config.toml
model = "image embedding model"
dataset = "simulated stained blood smears"
train_examples = 195000
image_size = 64
crop_scale_min = 1
horizontal_flip = true
targets = ["large cell"]
num_classes = 7
embedding_dim = 192
arch = "convmixer"
norm = "groupnorm"
hidden_act = "celu"
weight_standardization = false
patch_size = 8
depths = [18]
kernel_size = 9
widths = [384]
am_softmax_margin = 0.2
am_softmax_scale = 30
init = "trunc_normal_002"
optimizer = "adam_atan2"
learning_rate = 0.0016
beta1 = 0.85
beta2 = 0.99
max_steps = 19900
batch_size = 128
epochs = 13.1
lr_schedule = "cosine"
final_lr_fraction = 0.05
warmup_steps = 590
weight_decay = 0.08
Rows from block 8 of a small image embedding model, named by matrix and row number. Each number is 128 + 24 x the weight over its row's rms, rounded and kept within 0 to 255. All counts start at 0. Numbers have three digits each. After the name is the row's rms in percent of the matrix's.
After each channel's rows are labels from the 100 images, of 14976, where the channel reaches its highest value: "peak at" is the part of the image that holds the peak; "colour at peak" is the nearest of a few named colours to the mean colour under the peak. Only what is clearly more common there than usual is listed. The data: simulated stained blood smears.
# pw: pointwise conv (model.blocks.8.pw.weight, 384x384x1x1), inputs 0-127

pw.124 088:155148138168163111118150149149154140117098124114160139146182124127136130144102158110130087141128113160173121114129115138120112154167148142140105102132147140168137106118146100143138157138143162152134145115172125117138148145134137161151113164141148134143145150119081137154096119125094166146140123142138173155091154117162120129110153123188112155121126165147174116118133166181106114106110
peak at: bottom left
colour at peak: grey

pw.166 186:098110108104106097102119111102107109104127108094103111109112092120095110102089112101092093100101131103112112110107117113101101102105105107095093132106129113102130082096108098121095119116148113105096110115103099100095101110097106115103118119127104104109110106108097111122095091095110111101141094094133116108103099098096089114147103104106095099112102101102102093103100112105114101100090
peak at: centre; middle right
colour at peak: grey

pw.78 085:158123116133145110146138122176130105120148102157154149141097108096162104163166134119105177127121099122128154110106099115158129156121159157129113125130108110145083146137127144133126111094072134124149131099122145164158158137125135142154128134114157103102130129108157094092178163131145128135126132146132131140159106159136163133097151161129124112119147126166129167170150117125134188119164
peak at: top centre
colour at peak: grey

pw.109 076:170119120130145091109124139170108120113086126121141163154181168119151119157139116109142132163106118109165146112122117126140136155155143150143137116122115115165124146144104110132159145111094164125140123095205151122152120151117177151169103119110138108115139135106134102159121143085145147142112117130122165107107153141155150141104120162151129101097120105143156140153160141168147124121163
peak at: top centre
colour at peak: grey

pw.125 059:126136137121137110105180122172145113118107118143130144142162095105133124099092127099070105131109095118168143090132110119127113115184125170132158145084148131142115125126133111166091151123154177120104122115147100133127151108119148126114124174121143129133102127115087112140110116128143137146156117104127151167097157129134121132139133134176113136131085147122190124118085159148175138114121
peak at: centre
colour at peak: grey

pw.283 074:097099106105074121111110116117096096116099124111110112119062116110098113108107077115088099103124095095098140118111113103111112102083113105113100118104082108124121091108111117093102114117135075105110105112092104102119110096098115123105104114102109097124109104108103106142080106107131110102167113106120100098119105124095092116137099108115107091094107098100084091112086099103136105106111
peak at: middle right; bottom centre
colour at peak: grey

pw.152 112:110079109092122092105100107132093113102102108089118106104104088112097113106085084105087097111095095084132090107108110114108107110075113122098104115113098117100121086107096098079109113121130115100103107103104105098105112103101097125103101102101107106115103091107092122113113100102095126105138096095123128102098119094100100105151105101119101103093108089104115079119091112122117107101107
peak at: middle right; bottom centre
colour at peak: grey

pw.147 119:111081113095110106106105108097084116106094118091109111111083081120112113106096079113080111090111107077118088122118122122114121112081108118100102114112088115106115085116096108086094118105130113105104122108086111100105107110098099111103112116080103102113105090111101108125116108101097105103158104100139119105108112103102106109146104102104111100123108098101094093127094106113128116105111
peak at: middle right
colour at peak: grey

pw.144 086:172143121132121128144141136105133116127104123175146145155132129113172119170161148121162156147132124162136149125118110109186144167138150132147098110152126111152116148194158159143147119108088135146176150123140143186149134168136155131134120128145175117127139140123132118104196149142142130162152152156139138135130141176149146147077154146137135131094157150189131149142148131154186167135184
peak at: top centre
colour at peak: grey

pw.316 076:147178115179090100117163132135179096105131126101129116129106151101106096139132189103141129125114179161140119116101117096138113158123137150128119125140145103157100121122180128147153127104174124166131170096150133142116118142090138115137116177156144117106153193112142095112152098100122127123139104144171116163114145124144123162137135122180105141137128130147153133127129127123093116119113
peak at: centre
colour at peak: grey

pw.319 078:120113116118110091106129107125125115107106102100114127120099117111090107120108111093111112117094111108145090098102111123106111123103114143102128116128099129133123104100136098074125119122126112126111131108139123127099118103107095109120090138026095111128123126108087123142120106076092120090147090106147146122073125113123127144136141109143098103148116120122137128123097123139113108096113
peak at: bottom centre
colour at peak: grey

pw.123 077:146143115146179130121144151174126120116127112208156157159170110115154123159163150118140144145125138128172168115120108119143126155158150151160147130146129135150111168149122140118132163117143176150136143121172146163147100133129146171144134141076143139133169149122136120137152150130163171134113129148149164134144133133140163128108150156143127137098113128139141150155139167182150156118161
peak at: top centre
colour at peak: grey

pw.192 089:145166112179147112125169135131151133108080106155142154153105089120158121157153189120107156132118133164124139115114116136128140131160152117128121090172113127133124156149164135091138175133111166172143179107123142139140100148107130108132139174077152103108179188101128122154147153109133142148146130128144149172138163148126144153095171144163134130166150155170156138143131141129151157131150
peak at: top centre
colour at peak: grey

pw.0 093:156157121151135121153156149132153107127131139141149127165138181106152114164147155123130167155137130168144150126124117103167150156157153137146127182167094117152102131169152158131142149105093153163167128124141137164149169169126163159148130149134165115121160155115172113112174141130165143157121151164111153162150138193151124141072158103141133153119156169168140138127159155142158156139151
peak at: top centre
colour at peak: grey

pw.278 074:149130126135159101122138123184139135115061112152138173151136113116176115174140149121149151125132097137194143094113106139128137140105148161112118096124134134154122150165147128115146113117096154145156135105162143144145106140130142164149118130109159118141150147116141115114129152114141190163152145140146171151131139163165160140099145142163139152103128124175178110151139157160154162129153
peak at: top centre
colour at peak: grey

pw.35 083:156146130159151115116129179143154108124110117116138143170161128111117123156114166114136102153121101140164125107108115112150140151139146141144136144161137110157132127145134122124154192122120151160145138110157138126149143148139152158152111133117132126120159148114104115123129127116114165148096125157131212164141184118168122118123166121173132168145130150141183123120134200194132113129129
peak at: centre
colour at peak: grey

pw.232 085:174143131143146109111144157151130117115093113133173136156168147117162122176146138112117147169112113135155137106127123119169152161132174125168087086151085117163121130166132136122144136119097128136167133126155148162143128167139130122146128139140168140138158146124133124136162149122148167177128110164153152143121139165190123147084150125152121123122146149167132134138154139182170138130148
peak at: top centre
colour at peak: grey

pw.57 134:114113109090098094104106107103104137097113102089100092099101085137096126116086119097101091115094113086098101112119129141104106113089098111103100142093126124107143080100111100097110115134139109104096105111095093097102102094098096097091124096103111106119117107110088127101098099111101100111136102112144109116106113084100093138153104081115098093134108103108110094100101096107116099106092
peak at: centre; middle right
colour at peak: grey

pw.149 110:120097104091115093086105104158092101103120106078104090108154126103094107105105098093108092130102106086135093098103104106098102122104106104124101120112102100125121077119088087116129120112132111099111105101134098092112111120098123131094119098144112114109106094105091104106084093109104127115127102109117115096093119100109107090149107098129093120083103097106120089104105115122122102105106
peak at: centre
colour at peak: grey

pw.105 076:149147111152129091103124155194125111115087108146161160139154131107140101159142148099104145138116109141153125094113110096162162137146150123150084126121083111152107139184150152115136138107096106132147115099133138129150099153105122133122147139099152129117152160106130101117120150123146147188108105164111161157120157158171139118105151147144128116145150148158132131161134145158153150125151
peak at: top centre
colour at peak: grey

pw.267 064:135098100127130092110110127096085110100106111134156122124081144108114101159134127119104139157101137109148112113111107114112123160086145132147132089097070108137128101135127107110138092124110106123144148110110132164131073116110125132105110135084137109121121137115085109112124127110135123157164104134116124089110114132154130125133119134107134090105130110137067102128130098115145117119125
peak at: middle right
colour at peak: grey

pw.120 066:152141109160144103127112131184156119130126111131161161140154121100160125149143144115108169166110123140169152113124121132145149162142151148131126106111101123145104127157123138135136133109082173133129099100152140136144138142115148183162124119096159122127139125109143112123133152115149163149129123140158149132140108172169154153091117146103128106084134118146123157143156129153155157126167
peak at: top centre
colour at peak: grey